Rows from block 4, named by matrix and row number. Rows with one number belong to one channel. Each number is 128 + 32 x the weight over its row's rms, rounded and kept within 0 to 255. All counts start at 0. Numbers have three digits each. After the name is the row's rms in percent of the matrix's.
# convs0: first 3x3 conv (model.blocks.4.convs.0.weight, 96x96x3x3), inputs 72-83, a 3x3 kernel for each
# convs1: second 3x3 conv (model.blocks.4.convs.1.weight, 96x96x3x3, transposed), outputs 72-83, a 3x3 kernel for each
convs0.7 097:150138064178111083144148125124125149106148142123123143146125139124113103136131130144174148123113121099091088111099125150103167138166146125127119119146138130118122095168147091142125078090117164145109161116113129155144145160157107103102096098115160155146180038117148121123088092107121197141098128127167173112170062080177112118
convs1.7 101:116126072162148148174120076187099129156094133207149092170109123127137103099108127130140122160128099182145189159118126129140156114100125050107090101100123063107105140145182130139157055099189133125147149118133139129110101090098127109103185151158116097121110082118158140136033046105057018115103138153006046079027013122045081107
convs0.8 102:114137137110112114131125134150173209100123157094111125122139131136137117150114178146123141112144113076119117149077113128120174176164150150131152104078122152167141137148106106089109121130106120173162104160134131103162121077114094099127090099117109123100142164110114063104129172167107143103108113109120085088144164152150207167
convs1.8 100:097107187092136145151163191073115152175162154127115128125161139124118132171150227126140093155158120184184168149147161165099148153166173114142134126197153112133078130103126144118128141132152120128127124101166142121108129158171113144139157123134124128113103148108109123103164190151140153159133155154180203209160158139122115152
convs0.9 100:140140138127081111089091089139115137118114101119082103153155149120073123161105163102153118118124112154137128129121145114101130130145131114122125088118078060091052135131129130095105119113095087111055137160119129180106117181153102072116172133135105104117106102150110140166136171113138123158149118182154175105142137105107081059
convs1.9 104:142150121153134139133135107141115180142163190104129156120128098187167170100078076129128124110121072115086134119167177174114088177083054124161109125126135073098073141161142175126147134132102099120114104098148150114179148133112116125116121136150167179158161161095146146185097076148067104142119121125104138121127112136121140080
convs0.10 100:101096113103086150107124108158164087135082049116000205130134124131199124137163118117104079128079121095131150134138136133104149100064153116112118131115144148156121114119123130137068095111092130106125138106114150119113114146152040115107064106142128128216079183129166226100164151105164115119157044170108098110116082160086116114
convs1.10 105:124151091132181061183128084162146085130124125224116073115087158165130113183155148139096130101192127115136187129105129147108128138111145103115150116112134083130112115171184111136106140123124170097076081099115059121123119091040108038077069191122148155050106042167124206196108098145143061118051149119122120128127073111172124125
convs0.11 099:085070104079099148124105121125148124126077108131103143157148146149111115155107140136121109130112151090101122115102126128105115129153122145130153132071143174121181135150120119139144120107105154140149126146125114106116112069121085115152105122126103125122067178160059162142149121131155118119160174135168141177152116114163136082
convs1.11 108:164147170120115124110145112063062159125081156103111103092100170078103151128094105172170085154132071134160107118171164107103121163193192157096099124139095117142070152142153127144125147120175109108148170100104184135097153143119135104071143132097157176175152186149157135119091196163158112098094149118122107092117112099136130120
convs0.12 098:100151131122112148102070092143131108117147105120106159154113133134127091123151178138140130117123081142181165083165105090134156096086186123141137108093121180139153091136101089135133075113130180190131137140160157142198085110151106111106132163184122147123121155118129118072131079126198165098139148094145175097119137127113091181
convs1.12 092:135100103137135097131138079162125205109106103048123101167128170132136194125133158145122153112076078117066101142084067134106116130143156098104127136147119066139062163149136137137145113097108096136164083152176164115045167144118124114084144139144112123184145134143153121119144165123134106110121125088142095101107092098127156122
convs0.13 102:110090091123105125176141099113088128136140140142153138134129142138140143139106128115083117100085110126122091143141147104118133045175198105122019143126022176096000084132092085110127094101129113106099134115070153111110138091101168033103224087029156144139137129122126085109171158140105163112120158103101057115132118134134094073
convs1.13 099:119162163129163186135157171109145133121140141113138156085098111105132120122140122136123121102137118114102087115077115130090112121084052186179099133211166116245242105138130136163110121155156125079033134082000140113035102096118086072103087093100106134120117124179130152195173190157128143117132121107122153147119132159114087143
convs0.14 102:138110124128118110134079126144131167164142156164148121138112141145186130160131148099066105115093090134144124165094126140111114137137097113094104122123140104110145108147097123141115145135127086141100073173117020137136087080125082116132122121152095125102028103136099150139174168158144182154091140115151076082200149112194130145
convs1.14 103:126104154148145178142166122052092131117123140117112113142128106160126139109142141071135149101131118060139096132106110125149156108132137127072183140078173122083192110086140125165152124166135063051136081071152101130201110128157089070115107105085088130212116171180153130137077167228096149148091103099169130157211124165174120124
convs0.15 099:137142131134092146111127140116127170133124169115208167120151152117121121140173143125118101171141092155152131138160207092152222099072173098127124105109109153153118118153100129096101163117149131107171131136153140150108097128070089080102128166124139097150148093151141128119145189116126082133157148138121096133106093137115108173
convs1.15 092:112131131116138178134138148142149130161214132099083082082101089129198146140135084110101114104132120106114120154121117111140057120186117103138127114098168068160113100137118114125164140174131132043106090070092052089136124133141104097135122085155102101135155139122130156122101151173162110113121083092100156152124186156130213121
convs0.16 102:117120106148112125134128143140150151109083084133116125144137162147109096147100109129122135140158129098118122115126106134118105134156129142143148134174130132164155150164095122176105137167087139146112120120110128119145144139147090154175117087125150157176138044167160065165126112112138136118152139106124140191127103162120113153
convs1.16 098:109159101141176088131153088119053109140091094135130114128135090100161107113132080133159095167143108157143154149148140128137130133108139080115108135174089134170139161105111132097092152106057125100151133102120140109112133113134115129108128153172130020109070070161145154160089103090104132101127143145089069078094044060154102103
convs0.17 097:116097109127136117114133137119102115092053130115106120093109125050171198076090180120115133120103154128114156169076074185107039164094104140133125091124143104131104106098126126133108127135126158145125163127159125104161100123137104106140084123152130199156107187119093117115089137143080169188118134125102123108103181149107103153
convs1.17 097:125053103156122131116126118136159135168119144130077121132095009174046032104077075148116156113158183109149092077058186093130175133099200119131122140145135136123118119050100104085068097065053151126128103109116178094148144132152136144145130115104126062073137129067170153086170163185074130193117111141105119137086098180085089131
convs0.18 103:110088116091062168108138158149160148191247089155142112142136163113143097151143115118079138124107163125139160123129138100089102137126119126143147140154134127129110108174120123122116142147117153083099149099124131155150153118110151120142167161132135123132119101053114138090116126103115207116118142073121161161099044143106175132
convs1.18 107:154170155116181178097165201068110157078098196091129184085102143156102176106108173129143137133133116128064079153147130109137146126151122100123118151143120145112097120120077142110107162128110128129148149145155161099151115173161101155139047045169139120105127128138115126123159171119180150152148151126189155124183123131165127138
convs0.19 101:125133162166080123138089147091109131111112105090055062115162142141155139130116115125135120138104121147108122149047079113081085094118103085122133116140143081086087119094135168124105157101091110085033193143156145150194105114191160109140164114168125138137137135126203145132149125100147149130105081102130140141115123121040070137
convs1.19 104:149117117143163109135157134156184150170179172122164108157177110093164151144160140098131141117126104117143127153183184126136179093044108097115095110175122066137080163057108159113163154152115091088147141171189184122146090089050118106108154135140094081109114083118114121132133129082133104161175138195117117136123073118095124094
convs0.20 098:152112107152135114112128092171123131132171067145054103133145118119115113106112182097127128102147153099103146108119160150100155156152223137164060144121054081031083139139111104098061103145102229184132141074080086096105150122097156140130138126073109091123118156167119140111104090139094142214120154108182166083200116063129095088
convs1.20 092:157160110140143108098133087106130105144101111158152139136138132151127093129125078152132141135127038097118136147142130115121109127090048121141143196134152194128113133147101142135096133141112142113123135128066088118068132091092110117118161104111124142103176106111127079085130147172108101195144155167121094100118111090151119094
convs0.21 096:149139141129144132108094121148150181020162167127153144147123166135124111122126151104130127087105125138134131100093119083071123155115111151134175148159155160145166141124103139112094161161100143113119169110106118115120123132115115102090149124131123118109255091080175172147163115125117137125139126116125137136116162112091188117
convs1.21 112:141158128134132076130036094127081100194170103157109116134149096086100120142096143139138122126159128124158128150147133136150122159189144100148130097077143097127144171162137146149156138133113131124141131145155154149171147111114104126098164200167088068136000042144138086141129121138135116121104143111103099134118100116111142120
convs0.22 098:141116133098088111146110125147130162171095174172124106104101127136218149134176109097108122110099112092120132104138137142155183135179171121095136118110094155077097177145141168085128141103100180123145116123127094175126125107119136115111141096155150157148133015132163149160156169141113169093120134159130138153167139160136183163
convs1.22 102:119135145120173179150102201142098105135157153152135128097100130080094123126100112157147155162172215150133123121102110120177139108179195133148137154141154137137164132125129131154137119148089168177143154125118158122177159147141159086189146109089142067127126118119119085132113136133130154196140105141137150139133176136135170182
convs0.23 103:114144112134092122127090147143162130165122099143189124132125111135126110146197097095118156058188156108142133139110176137083181156115184089140142088106122119122117143113128143077085120129155171168152117068095135203116083076111134031111082103075124118130153040132168118143137147156101224163101058148134118133134049114119175104
convs1.23 112:122178125147153219133113195148095134152150124144118173124124137107106147142113132093109194081105209113000168139109142144106163131084200121148116127102132111117093115136174128075179115141185136116130116112119141091135117128091153199211084171195127093131176147085156128163177033144164149081127110105135127120126160105103160097
convs0.24 101:146167114087092136100092129168211171158086107200107090135168144142244141114115143103158129118130128144120131126146137120151146134149156150134086124095080093095102150084109135117102143138090124102101142141088086113119104072091149113098126164114162094110105146139117149139181151144155111154140109092094129108108130113130168151
convs1.24 100:124136100123155044114119069146121122109173112132199132160150149077172126080101134128135132144126156154133115112142117091143116126096079109120116057103077080111110109130139113099122080106126123134176179116158131130093124137120159147101159182100122099085131193166133158167134140134153053117092092053085099096075066043030088056
convs0.25 100:158152127130124093145140077113154163092177147148133184143182137102221111134127158096127159127115084127161120154129140135102137151114198115192067143198099108105072152104103148090151121070116124085119147074104114060114134096137130092092096115049170101122155140140121145131169131128134151121085146153096110140147077164089117087
convs1.25 114:147190157097159160116135127093071119143083097145109079141011189138103107127140102111104151137109118187127094150122091140174141143076206121125119104149139118121164153169137135106154127161129104084121111106054158032101080092087148070103178128098155135132103114167111099159083139112135153122133134096151138078114145144109138210
convs0.26 096:119129130132123132125099103134176157165159115122174145140104118124218143088131104107107115130108120134172157130126111116149103082043131153144149124121110142144088118145118132110122155125135193124130135106129099147093112128116116110108123147141095103074156178127144134101096063092126128124154142088138146181142160160102144166
convs1.26 096:111137140065059086124098145117113174160144132108112136136141122154157103174096115111148124073126099089077107131171144116133124113149134135138137084068182128111158104122141070098096116140124144141135084117145110147133148093135111159114142109117153145138155159116117085115094131119158133075145165147117119112108098145084134137
convs0.27 101:139100102113060075121112084129140124142229154158131162129095121142168062143161143113094101148082118129156144089124160068042194078106195121074093162132046157146088110127132119051154095094107066117136164118108158145097117123090157086080151114080125179157104121168115082115168132118167114128097151165137101117128119109132170113
convs1.27 098:141171165121155216094108105139141127097128133151155139152108169122125146081125109126141154132107048107099123112157153116150164140065146164163149172137177154170150108179166154130209092209164150076174118112032107150036089170190133144115133149150138142147118132138085170144153183136174100155134148128115104097083127105102105167
convs0.28 101:107101116145126162121096127137156124171248085128089137121145113136129046133113111147092128084088118131067125141115141116089183152165142131099160127112125111078120093118098113191124111133139155154148119129126120132116134079139078021123113078106122125147161182122136176151134188114129042206119068065134171147130188163129122119
convs1.28 097:121096064148172166160142119114106141116090119166164141167164163173111098144089145131087110099153094197149159104128158153103120141115117142185165121157137160129135107069079109108227099102160139140133113149152095089107165126135137156056130114170084111139140073081144130159145106124170118126173162193127144119157132124138081098
convs0.29 099:128136145075093139131068110119126132157052075132162096140161134157169077135134090065109145104116146129151129078079108097091185136093124132133154106052074149088077145117134124179172159122117098125133124138201136052082105150173105098085130092103154152114105122128123104131148147129187101109146131155118146139116107165130162098
convs1.29 107:103085110107087067129151181084103144121154154109124156110139145124167103099140077128123110159139075138135099174133160177063090134138011127130098134129143117108139117091119117117148129126255165150120145177167120133126130134132156186146117162109132127156131135146109092113110141144126143086132142169109104097108131128132143122
convs0.30 099:094096114162130106132127143120118097122140124129188190152102124148140094137157127110132160096150101104087100131152123128110100158168172138150126087127162117135195137133075172114120141139123155184157119101120048081116115127149096135157092117129162170173128138131135132104115139138090145089105157142165178130131140132089133147
convs1.30 093:093100054098099047125101104162096180180121146163113181101097120137105127111139167107112156129081119140149126145134140128093117113119145126138050123101098111187146075069025142113083154111089154169164147115107197106077175141137131108072157133081086087080122116095127146124118108154133135135160118133093104077105113124123115166
convs0.31 095:061089083056123122098157115127139145114109136138104096125137159162127114119121119151115108147114076128092080090105128090101164160152154160147087191157020154102012094140145079094205066096173174125067143139141130147110162155114154167124112095058129151121143143137115147125171124102152200107100084088147145156160093161157101083
convs1.31 094:113111146136148221129150158113115136110097110142097123113109148137077154173151098117149163147106123174198105158142139134088116142132090110121177136108160133148245099160166154158180111144112144121123171140108146101122097132179091148202111164193172118122087107124112110152149196123093178124143163144139126129146089125131137110
convs0.32 099:089106134118072116108098129099091116099122167123132126133131152128155135142137131086086090112152057080110097030090101104099091116142139130121224118123179106093116116114080152120124130152095171173187039053180116096141140151167126117084103112124101171158125071137133106112132152100140117111145136104128130127097146130061123150
convs1.32 099:126133111138172126161113149096130157126139133147136136125121093120118108105125082138088099081143115075083078094096069103086065135145064080076051150111045195169096093101101105130091134152100154118134138090182167102107112096074120103094107100066126086172157122134117157115165123155170088064129086077073098020092136067102141090
convs0.33 097:119132101127094127140186142114133133157203178149100093121121128162088136140109134104150084131113129155104105115102115101113157119133129137134114116137140129115089136137122152150158131134149125132124110096093099132086088145131119087107158128119140062054065131090102209142144151135100111178100066127135106079160143104113123124
convs1.33 097:078052086177153139159144067133152164097105203143125133093106113141084148136103105142110141142163204150154133083064118153144134159116117105122140148174177116156159085092073174141115138126102110152136124142111102149118147129142135082113118104123087133085109123150090149121121117108110125169132134123138149146106135158107147092
convs0.34 102:073091128084105154122147100160103135136155104139076149176102129187191074179164135136149128120162115115116131129149170126118203167163138137156167126142102140108153131160130133148111171134100154161132146161143128143080170113091202089151164109126146147097159145108167123113158099047204109111108147085115123171108194145172171100
convs1.34 096:108084122117128116100095096151137145126101106081124110000047074065022098155060078110105150111130156111144133166070108158136153164117098100124130106095161133149124122063110108083094120062119158156134160176152093104124147101127121149153132163099110092110109126157097104133164141194219155119139101140110128153136117108126101121
convs0.35 099:091136116074115132073095138093096103193076098149109145125123153162137146145136141139140110134127089101129110136078056144091140159104119138124172155106155189185158136130115166112117147130103128147102130145147130176126120168132140156086077120141168169172090136119132109136104133073208116035157078138173128102119137080134146130
convs1.35 099:104074131127122133138087132137111123092093147142084105137192166108145122154072119173140154100124120119094089119099072104136135105077059163118150113103134136168126131087124120150110151099127106150120099162142224162083096079154158134128112100131085180133128179098114152063174190100193118087142140139141149119159127087176130135
convs0.36 101:111108133095052128125105144175074097151118003167128096162080120089152090140128102109092125157111108122164157126135120143138120130099100127122132116091131097122135127148121108148143108133127137138146132141192105139157113101157116126174131133146136163165066200170114092121171135088178129087158156145116173137081126181080098134
convs1.36 091:094100114111085044141136112139133196128160166122099136092102131150122126140090128143157116131127133165129144148103104133123105166147072125137113131124143087148096140156162162149161118106137126153184132130146140100129109122113124127088131141185141092074167130045122146147115145104138102057153148126097076050120058083099114110
convs0.37 103:118110122129097095124101098146109123127108100136119137113162132132119114081091151087121130076156151132082110147130107156076103148082103121125116148106136104132176126122113134120097156117116177183123182113124127097147075141132096048102144119135130139136140177184190172152142134137174119150155170154136127107128133078102061121
convs1.37 101:140105133114122141111156105101148133094115156077121143143123142157126108120101097140118046118086112146085130111134157120108109137098090134115167105169174093178177160147143167173137155123119069123125030131134066087143122153141188109067134113132162173116148123155085151147134146121165080155110159158108166118146125150144130132
convs0.38 100:082134146051088141112133153124127099143148025143115046141153168112119114127108088151110124146112168157123116118093123106069077147135122125102116142116109126093101115130129093113154137129107141114131125125131131135127133166167126089098138127156148173170105143139081130171102128124181075172100131146128126098149163114148162094
convs1.38 117:136107155100090122105113150021127156128077126118119144139146145186125134131126125118121172128131055069131101107088130105107094146088125119078118094069124117078136117119133102144156168146137171121151113075116145128154161173131136164184144120055194179160186157118054106142100136149132136152120121133071117139070112125130156140
convs0.39 099:131128105092148109115132120152114116118142142100144127096143141210107116176094095130132114126144131116123144146078105125120140146116115128128153136095136141134169121089118183105123122091127117128178158130132156139127136167128079120119108114147129114124138097119143142124132135133137125166130156150121157166162143167163124103
convs1.39 107:125119166135128148132119081119112100114127110131156065150129143144099096176179057143128104138123114099123144156146165162161171180151228175149084157146112149177159125151143125148137106105097157139104162137076082135138194120131155118133141114139097100120099137108124081102162138125153122118089132133119118119084127135147122138
convs0.40 098:127162150141162128125069099131176156119143118138118122133117165124172140140140120153137141146134158125105135104131086140149098136161131129155141121146127121130111124100097163170165102133113152173171100120096112111059165142170112112109102088133119168130106152101084078124087114102114148100159135133151177167151149164088026099
convs1.40 096:091084108126098087113127112127129139091070119127155141083082100047092097111094113137153133154165142133133153148126121096104153141125146103134068076118102142123097100078107103082091109097136162161166126148150150118179143110148146147126127150170131096111077068118137154134115119118088144123130167138057040016092077069138134113
convs0.41 099:119148091121154092117090072063115110082113109123113094120101152138114152135116157100122113162139141134122116119168082129112145147104156140139128114146137181210097113105125093113158085078147087148111103180110145144124168131129128110095149114128115157132125150138141083115100149101137156132064140100074158085112175140127114132
convs1.41 098:140150168123096168148103058160140126155138138171145174147124056155125104145096100175145175140110115101147161116133078157140164098105095152156189161137142064122103138161175126136148110097106184163139122138181117202226092140142134138182103142186191141122163137130146099179133180112077158118082121100174134146138154127135116121
convs0.42 101:107134150059086147101128157127170146149157082167133139154135127157161064145099111076133109109129119098119116103116106108158111145139117116111135114107114172136134174106153169093122088069111093120153144103156159087165122098209170078081113118146165124102164132070152099168141154148152068142166084119100112080044154119093128118
convs1.42 098:156130193130119124160155184177143143183107196189169142083154120057149146122165090113122130120137085101148072152105127105086091154072179098147122158175124142135139166156144150125131185092109135099141117115166105143224102119115108160194063145117121167167151149137124123120152195156140096160101135145107154125174155180163123163
convs0.43 103:147121140094095135132113122137153149097109146138130136148147133099124119130030163114132140110133114100179134157137152147098149159126126101134128135102107136055110138145111132102104116103113096133105113102138119118099126114128106123098132129115167191175111131137131107156136146139173156092114064097090103118087118206156089211
convs1.43 102:120174123122166121120139111151147082161178140148134112120072095167133112108080117112155091138136104107149136119122124164132086109178095111127100135170145082135099150135113130162113154130073150113127136112105121142120118130095101090159124112144099097120107097135136164172124164087116134152113102159163135110173135088152161117
convs0.44 099:154109142129102161134136112145117136104145148126106141100107108083182122115098047116134148111090114107127124097117102101122151113172103137147165124107145128134146095143131110121144089110125114123161171127150168188141120091113097083148086111081135080090093130160117171167138113150139124094127129069159173125162125159186122149
convs1.44 096:165142119138124140138165096115155142088118112104170144161132175155101161139197177131134125110121154135121141102077030105090079148064090140130159128128139203135148182145154117126154130156150186125089151135126054052157097131150123119153137106164103140172156142135116097122148152145174077186135124107113098108141101125142086118
convs0.45 102:112144106141124086145089045139109093115101103102099091154170127157158119147138126114131144118104122116085084144141146115090103124142169122131113115141113091121081082101100095136086078095070123125109131135131113173141151204168148096119169125143191163181156062121119116157081088130096172168111141112149174135157082050119052020
convs1.45 101:147119140135129123121146148154177198165147231128138185137136095115114092111098133128130130091144133133118104139068114131116086123098101134117140118154155133114114126095106139147170120147150141150163134128147161099170091096089096106126140125135084116117129141165128143115127145155134087218160162145198195204204180255208240255
convs0.46 100:137123146121120110104102131134098156143158206144120172159166202121087180139067126091116096177023120121119137136166106116147139112189119095085107130164164120099132141100110121120171102115161107131125120111095145152134158180126109164096113088099149128132105137139103080091143156163140224155105114112114132118121113153145113163
convs1.46 095:129148168111116188114105136117167113052142137114124101062153072071103085116141112123147189107126085116171124141125142137177148105134154127106141141109075157105134098092097109151071102104051138065085123085130136114137106110106092064092136114144119124128080091110104151128115169165141169131085114148134129119144157121128132144
convs0.47 100:142117083141090046133094124138129173041067063131105133131127111160155147141096095103102111143136077135123110103039073129106114136122139144120119124106124132144138117122113090066059119116151124115163143098141117120125109103067105121150120089149157123092201146162158163155159142151074080130144139126115124103130130088123171154
convs1.47 106:157092136155129066165095073096130096242191088105183144180173128029133120174126157140129151129136134137109143155160133123154101144124158148122140150130114110100146147170170133129138120096097129119155125128101147152148113066104114077059163176139120059142051084176148184197107184140002037101155144114120121079086126114143162145
convs0.48 096:127118066124116110184151128120092102126119171131154126161115150089197173138175089164169120135134119102110124067170100176123067131117122140125101147146074141112106091108098174144098172155146112194114112134093088122035107140115089100105090145136141132141141082124127090092157137158100173136089103121137116157184095108142194179
convs1.48 090:085124085115145118124099087123065162136129128071054164131145165083168100123111136153088138148149185139078153181180150112129194140129079110127082114111117127121088105107101118112068107087178171153174140132113198162132159132105146146130132184111158127118171114144131113113121096186126121174134120117157166145071126152111129108
convs0.49 102:109162176107198166106108150170127153168114148181226138130135104140082149106141099087104106123144128169149149135115132142117116145123137105092096129135140093123121118082087145167085158143108178133142121112076124149139108113102166119143185142150117105077099032058128078116152174152165140150133127138118127110112114122122172118
convs1.49 100:108147189094136182051091203051147185103116136074079142115125127126122130107120120129117160084103136056085058131124138135138125128120140156103131139067086122142170101115084115111082148164101093116123129103119139120121171189179110128205092082070179184134127127077119081103173202185139130119145097145098121155067027093111079149
convs0.50 101:044061077097118102103114091153120130133122134139093155132144102138132133152119177108106126078107118103141091136114110106123100125108153146172216100099189110120225101147118051128120087126125220162092234106151138092125107083129153091093080136052122089107139159159168124128120136128129181120114145159114161106126124114130086162
convs1.50 107:171143174159135163148118157109099110158119142137126151148088097157126146149152150109121122067149109103113122114112110159155152125092124095098104118121113068104060192132156168119136172131182125176158123131155085077072105133128113121088099113142091095153136090121144184118102160149088114114094098121136138107136125130160147136
convs0.51 095:130126098119154149105126146076165156116097161103143145083244174119065149076080107080097110117129113118109105101110130149144150161169147129179153107107142115117136138123124086089154109130114103195167107096149094146121100109169156109146140120142165117121107139088147182114121207137126167161123119121146163142146152161155161143
convs1.51 094:139123153111122139095095152106109139097100204127112149098122089078108105075138080162167185155124158118133123140153156174201126093141161100130179130137160174189183136111140084103130102120115138196182162142156162090145135137161085117140142109129151126177149177137095084128110130141142175128155150120124132099087101123111119079
convs0.52 102:161140128078063089119092124121096113156028082102125120127101155219097205127122075109158091125092075116100118109049100107068068129152184120078104098114132119116114169116090110102068134105120185144173121135178119133147157152125119097106132119153151135135134160124150136139146141150136180170135087109137139136106052111131118116
convs1.52 119:119110122151128173151135223116123136091108184116145117141123150060060070161130168140127078135130147085122097147103121107116093169114255109108123125136193144127151150118150161134142126137111122094119126108154143140147142117126118105117083121041148116149145165163108100137111126084085060130101093125130143138140182172108128122
convs0.53 103:115106121145094109130132127117118121109133155116123142060077078147112138171159170132162142107142137098119104143177170127155110066065105139127116099079102124092113141139133121088144126105150099125103136085112133152139117106129116151132132140148128068070124176126142161115098056121130143119165147133125153135122144120106138120
convs1.53 096:130096104087135114109109127133109155121119136118063096114149134190153087081012091127131135158163194126144111138134191155137177190207255150132104127136149124154118149110130113099100130115092097161115157174136128126153144152148145121114117116128113113131148135163089122143142158138159136181137150167118125100114141143106169095
convs0.54 100:114133097118125131098183136153145142151059152141140139133129112136229115121111089128108159105149129140138152123186152151184130112091137155133125110109114109119124133128120163114114123112139103117099103070069107081151110125098101123090083078105137248093162179131115156108145122120157082142122115130113144119132080149117143133
convs1.54 111:146137090139114076152198000163125070123142105163141125137118153153097094137093140129127156126124142145125166140143149126122150134135153123152092154162154110130092136156152171078120118108105132125138166151176132114147130123047135098075105202087161063147075076138116208212143125126130104117106117128095102083154091072083116057
convs0.55 102:144112113147135117139123129103082084092173131143181182135141143138103122143118135109118106123154119121183133148148121120111147165159176143154130087131127100145096147136131125139134146145142136126101145120094102169132144198124101129145120105119159126110163091166086119121080000060114127113211206150145158162133139154109141118
convs1.55 096:140151135070132110085161226062115117120128120000038168129184135146224168111144114135130101104129088111072093179180108145127073120096094124141110122158128123143135148106108086140088126177152117104161135132138123134133108138125101115161095116176111110099112083135173130076124137142155110094227201174122092107152141117133154115
convs0.56 096:147155131147121136099094054139135136129092101156191129119100119074101123107170170109153071105123110104091106140144138113114109144154162108111156094105166149194170156164119115108108106114130078160209098139130146144072116153057099126100104154098101111160145157196122138212113086098089081161147127136117094152116064109161136144
convs1.56 091:139112130139105124152100080185207132174127101137095106153174133098150132100125051123099127149100197101133167111104101120082087109089125134127140128133147139151129147123117110107117117115108142113104157112120113172250129129114126113087093143118121126154159172150126110152097122136118090189097105214120095129144115101151144061
convs0.57 098:152162113160164104128091109181164110151090108152112131132176088144125106142102109099118130092119150143180130090126136137169171145155146132151111148126186129124108099152139134107150141137130120173099143149064093065109160176106164167082121083093150171091180137066119089096134175121105143104151085091099095123131140129161139140
convs1.57 092:122161124107110113116120085147117092102094135074109111066070154135010134091141135114137120118128109135137144165166156130120096118107137161145102114117120137123133107095109085120075085100127138128151158152124140126113107066106121106105125145169097066100079075096114126106138152144110149114135126123144097118097117116089114115
convs0.58 102:093072086149080073127103126128127109150083112137153101142133134148119195153156098119142089086138122107093081154093110108124103117100162150145123143130046130154114157140144076087094110137107098057151166169129163103083133077128137122081120120095127134101159216139141129140130174129100178156128058160115116098106098145128145083
convs1.58 106:161113084137105152177230125153105110105120109118081176142124114118099167108123110121102144095160195161133134104112121100093109145080124101085083142138110135145123137110126151103097111140116156132190155156131117147118111129132142110078075085134109085122110139134123121169079102132147096103120190152133100123156136112103079151
convs0.59 102:137082125111114103111149115158128136153143120144121088141065157153134129134171144110121153112136140102127105084169138113048212155146124156143137135123085157147121080140131094124091174152088120135099101115154097117132140107131140095145150111144143075120146114134122104128143154151114188118138075153126108083123133152127126129
convs1.59 105:106095124122123153136183173103119121181163187112148164200222102108120134086100126155137080168140183119117144127064092122098080173072096099186159124167150137167101113047170106076121107111231129157146159132174148098162111162152126152172106148097120171095121141135108131136168090149037091165130107159148136124117073115129127123
convs0.60 100:137135111111128102119132095130140177128077146140087086129135115174141140120129162110135149095118176148108115127128097154121149144141132082145189108066201122123173112144127138146124136152103141121139147129127119152146053085134120091093144155118133104090168195126172195161130150128083103184105119145121142154107092138096099128
convs1.60 087:113119115165120117156159085130131102131119166126151098154160168142149169104177132119132139112161088122114156125154130126147168131153170096119163107120141148135099136141126150088139107107129111119161077122138135068148133121159109151173138172172098147189085167157107157142120082160118108172128137118144156136159080148137139133
convs0.61 105:091114114110112129129152113122123142110134128144125134131133104134091048149104081135120106171139119166131093097124119049161164062170147183083103119063044111075053071092113073158116118138095133123104164180121103110056167125110142101072181086064159162132127157139123155125133134118134109143134047096163130121135150155087111102
convs1.61 096:139141120133132141164180153118139155126131103144165133147164126168130100171128130087138103117085134144141162146128044138085099107089053087164206144189175158209255148112187165148221185118213113124000091097000090109000083102129126128127139146146164158108186187129155181163123120184095106100101097090106091139120110102121120157
convs0.62 101:119108082125129138132206206137150123122125179112148142116138126159112144128137120160182134155154129110035062159172191124142154169175185139111194097080125137058105120126084152109106110144090150124140152110145160189176144144132136099092111079096145102138119128143143150164102155113095121140106115059127134129114119128157214187
convs1.62 092:142104127158124133171143154137152152121118123147161114151122096129137159102123105092098104120128123187188168118149120108156128151126192067105151130112162226124174136100087139095100158146104100121095107120122152124151111133088119140149210189170169130162144111126154133131106173155164131131190154137145154150141152134130114138
convs0.63 098:110118122096106138097110119113122149128137099131087131135157141156125077142132140180072090154139098154113075164105115150120156210107088087144118063113126125132136074109150078126181057127149086121133100107141091119145157138164136076161131116117106137120128154091116130125153163081198126078130132124088135139108131167076115150
convs1.63 092:115151137159142135116143131122117101129087130169135136122152129130141125134151129046101156020083097053136173147142104140129145122115069148130084124148052105121072046098107086141192086081197161117106141073131143089106100118111102145115165132138095154128096105129098127102189131092198152090248165055118127121133096117144143106
convs0.64 103:106098085113096101130093128138128136151109092174136127081132142155171114131148091120086095128127110125102128153093136142076080176084084041124094134127075145184120101122119119105126111108097142122106144148172106135208090122090044078080114028081132119165135130184125162128119120146123142107131110123117112080127113099134116094
convs1.64 097:136134092144171131143169168103153160133136186098136150119095119126124097128144134099100121141121133123137128081148133088148142122088142133159224136165199220187180111160141149162160122166147013106117007134129038106125119132106144121101135130124107047107145109151146136163123131119163166154117127128117149117123119115116113126
convs0.65 104:109129087128153083147112113138086161165107142156118086124131139132159155138150128104095104109094100129112140134125150122128154156102115108070123120103133140141152099138165124128090122137135086102137110138093120123118082154132102128137102123148128113117101018092118072105104106124088134133133119117125182144139116127132176129
convs1.65 104:161113101139078112137086090178184126195187112182150081160169145132162133118096141121122144106074165104098145120132140128135108132157107124101122115090131087069095136150154108159141121143171173093157144076115143121150121124101139149148122181123111122119145150110160141102102084158104067150127102139114106152125118189130129155
convs0.66 101:105109120078140121115185140139149147112224178141180187111123104178108092139055066100125109128094122122194142111135128128063178114144170117156109139121107124125081108114128114112121134153165145132140086075103147122177121038096118054133124056100111147133137113091138080111130140149140178139123091140121100131166068159125102146
convs1.66 095:149136159132110153109223185111142077100136117115160085137191164154183199146171183122115091112144103098118106137138158134139140139063134095124104110105103124117126143121188178151159127219213136088148110141105105106092116120149129129145109061052122190107116140076125150126123129135112087156157104120114097121147107136089145130
convs0.67 099:148118115145100151154077113108107123100143144141119146157137127062196118204002101092118138160108141175073126101081165123054142091058104128113130152155158170135148170099151083164113162064129182149130147146126206131078150155122114107109122106093133126127151146133151176130142131122071167144123126115136128115154126086151167069
convs1.67 095:120146115110161086139146106145075132115191077098056103000133094131146112156118094148142146132119121148115143179183164144072160125117135166128166150102180135092109091072091075113087154115100140121140119125144107078138125103145103183113176126162095091128072163100155085177109153113160164125095132109126100079097080060110131144
convs0.68 103:105098128122052098124096132155150173129121149114140164149124127153192152145113095150137071115164086162183137148187130128187154140100160142101135109105162128143136081090118127103104124121121128182163110147148121126136112143137090068113094080142139100110114144101154133149134196136141224071134111161139133175107062154110083169
convs1.68 114:122103166093094134135106164111147117110110150127105152116123146148174127123156155134110133171108053149163052110129132122128138143182100105126099101120132103114095142134137146116140138134107137125117093126096099143102126091153143152195118009061160201109209152159181105152148235081136119090103085082131123094133171099154165109